Weights of a small sound classifier: num experts 8, adamw at rate 0.00073.
Rows from expert 2 of block 7, named by matrix and row number. Rows with one number belong to one neuron. Each number is 500 + 50 x the weight over its row's rms, rounded and kept within 0 to 999. All counts start at 0. Numbers have three digits each. After the name is the row's rms in percent of the matrix's.
# up: expert up (model.blocks.7.mlp.up, 8x48x192), inputs 0-95
# down: expert down (model.blocks.7.mlp.down, 8x192x48, transposed), outputs 0-95
up.33 104:466472438483501538552501471529440413509554528457565513531421530517436470531551439609411518384535467585491512596418595508444409416459486454569457541471515451484576591513516428482513442510512435446475521453467518583613418458523444578451546562508440527457525557528519556596489435444528534579
up.34 095:451540533546459499511463507483477423554492550510460519398502556530470460512563554414514462480520551498472493508467492550482547415435550429526437525578470503528538492490429451594518483457498452562432506475587648407472507520514437480495538466585456447448458424516564473514510400403553502537
up.35 106:471497499508525522461517499425504433538545540486523488445512528563482447537605511474529466502518536511472492523480500597416527386517518456548436543568446569536523470522484433516534487482502482561423526493482528431492513377468520504533529446492499502461410486509509513530490461374520492587
up.36 097:453506396492547526484490448529542410482560478454433549448569536530518464514542475468457502436426401499493500444524545516432488444576454485522527506460582460545504521546505572621464504450519429579490483412427476503554390450494483557566520538485457517493497492590527463359590507461457486525
up.37 088:421536491546492492527534498438487394467530513530526472414505560466445477565627471490541550435498632581500547449522548576347550419503488436553533558526530637546510574419495503458491560447528427496478427492529528383424482488495456467520538504581481461471435476443469503498535478407542494504
up.38 113:612472497527548503542508557534494493551496421495511472543505442519553546383415516491462487541431400529371493508503488454510432556492454485429525514498475460533515525527472511503411512489468498571454479495473475530487593465417558421464435476430492487558485480520387505470613560575463478497
up.39 085:455445447459584547563425487521503548469524460501569552534506528493455492548470449509431586476462435450507501517410530405481481512559503473510534572461525474405506479550429545480458449579580574495393547506550514476546494502416545495598463551545661399514543481472468378573464523573444468555
up.40 103:568557561594515541507536504494459468498545571408487528543462569491524440484520442570490583459533508604493502510548508483484414495504493554477522510441575558447494571445483553452559534501526382414593432497403416504575475476483466528503481553504411527511542591515547528506463534458465447482
up.41 112:451459528491485441444616510444516466481519575511563535460570573550425446597583518486542465427519588442511465457427493507404577393566621522536493526540496641461526468439435480402487531538518497433388506499551572477433537442558481451544460509557504536511444491418489506529457533484505483509
up.42 094:468479476496509518407585600503496541485531510515543415493577518461443479465585485466472543541452419471477524478451488402505512525424494443518415479485499531530423487490496504500537641483563559467427543561530462596485447502522519443536577512550465518578470616452523468563521431617455499582
up.43 098:574546554612453458496528536465480479556509539530573514563448502419493400524486495580520541523521544464506491447585444565506509495514449518521515482422502522500492488529469523498488550473497440432573447561514456458483421497501506526546533545526463538557525570433491541516437482522430432361
up.44 103:514463524506376418484518561563488538587470549557532451522514526496397484441533511499611527508524526524505510443558407483541498582603509560435540484499486583458477452442541588475507500517417503423484516469500475493472482607426500436478410516509576511413403504497463482446423457506492443428
up.45 100:515527439497561488584453478562504509490566401574480541536540490501537551494449529518488558463441426521378474456485467513433465510549432533479527519498527424537491497476492536549426467510474545550431499510480490559530500453413500439488479486411516516516497377550433487432536572567449513530
up.46 087:502503552513474507489486451510509532534467464593463548563493480448546474499501645413558492568497541495556514503452523561570520559500510528499443503524427539478502355533503477531504523429473611541557488583531502458388525541538513564547549503573460495463473458546505427485480495472510504471
up.47 099:584468450409511456505472491543502556508447477482446534522516495531568569473396507539528487518494437516392398550514447505518463580518515541436602439531512443486563503470471502461505463492456564458512501541445437521546549541448487561493466480441518508435482462478337523455493495504559504537
down.33 101:463534533496449442547567497449454451470509543563561484465545448491466504428512515450462503604528531553562468562537525521472483396494602556522497480517447463460408527519575431419407575491429450516541543520505526478416502447566475493538508382530630497563513527574444477490453487495445540443
down.34 097:530532476493504480449528444472482576587512500448533370516498519489461497572508545546458442521528428626536535486473619495476474472433582489515503517464450452495486488449533506404576529435469409545547507509520558564484537490502555557493515480539527529469535464574397571538587491514434575483
down.35 105:494591515440510522584518560444517439533506501534537490438561431514525571586400502512493487570427473524420480506480536479492536479462527491491481550558518533531482553447558509378519525520516481482507475500478511471398464389581493418556548523616578548595525463493459455533558456512514531460
down.36 100:500543572494538510499505556505482435526442412449538477548539448403518503534481568437524488531461532568484492446514500466568470511606498552513540540564517451556500537506575528431565476413437446504519509454544499545437481512490531566468533521441539486487421474442621417506536540552481557501
down.37 093:551580478464520559551532419470558458544499523463477463402532425583485445590492471549464432524473520484554553449560480560455532470485540475573402525517545543495500575507513481407509496569459457417544504433518496587530448479515503505508581467562545531506503446655426524537463491502545597474
down.38 107:519491579524532541487460518537471553569460475485537480573502529409529541440428557440561479545501453438393465560520516518529518513529397495478458535458528447492583533522484500561534444557464483505521348347452398519581549508477560482422474508391551495522526482434501471508479530525521398516
down.39 092:434500473501481502445460505570562421458418482456573514437463482450484539498582514453446502563509544528476444528545502477540508516483439486605442536486457448446499481510521389516487416522413493380434464433484500488445502540567443520425375486509550464521554549533445526519450432535515543411
down.40 102:519563579451472505510605567469551547487460569450489519433501494553536458487517525488557458436445467466517439510571582451498480408564505403575448498457460503459414584413509571466493540453476548575454575470491545564586491462561563523504524476494500574447418456491561466481538504569516572551
down.41 103:526548428574498453565528570427527490581445492504546437523546433573526486539472522527561507590418551566453393555459494494474542501473462530553459517605504595515527556559503436411575426553477491485509421489427502425529509465518558459530521474501427490450502427572494526497497444504557543502
down.42 103:469455474510600492551536436460496554533541443472510490519532464471474441503505424480554561460448491483447527472437472468433449504540456518502541388497530467412518423537432435453566486511535517472484466480468436462575544581484484465456464441486452403458625609472484466496481480522506536487
down.43 098:525588545477459592521599537535503512593529495501481534463497456553575505447554453460516476484536433494432504568475522513414472521604494496547494478520583568505497520452493616562488531482573550530441586528432445474513510488442551435449482533530489528493501545480525480498549497582514478546
down.44 109:533469596528517514535372428502545502474484484492493534473533529446567493461500524399542453436529448497537485495541528436502428484542505530605596469536512454451474487564428445589429497435486492503454567571450435522469473508478595592559522549480489518520487524559546595438452575475477427425
down.45 100:612553555456417484498422463522525575460390468529508529577510486469498585497450614476435481482459467420480520575542490457631597505522472522528490521549489456552523418484519500532434453516474528486510491453494508492471462532548453496474523494461521475536466484484527417473528481454605489455
down.46 088:494461578439570527531534531567496546482568518477440482493480457525432512457551440526486353471454496452512550531427471488551474582499612523496596414507566484587493457476434432472448501397499576482540560521595496589527600511443524453546522499485437535487518474551471498368541517552544436475
down.47 099:569426578477521510442442507438562561503461527507509495554548507499489549560499526491530573505484506411496406519421523429580503589411519499540481564450466501462471523494507415463559441538483634472521346488510439542548498520534475538423521485468470468541565545493568537560508427408554454398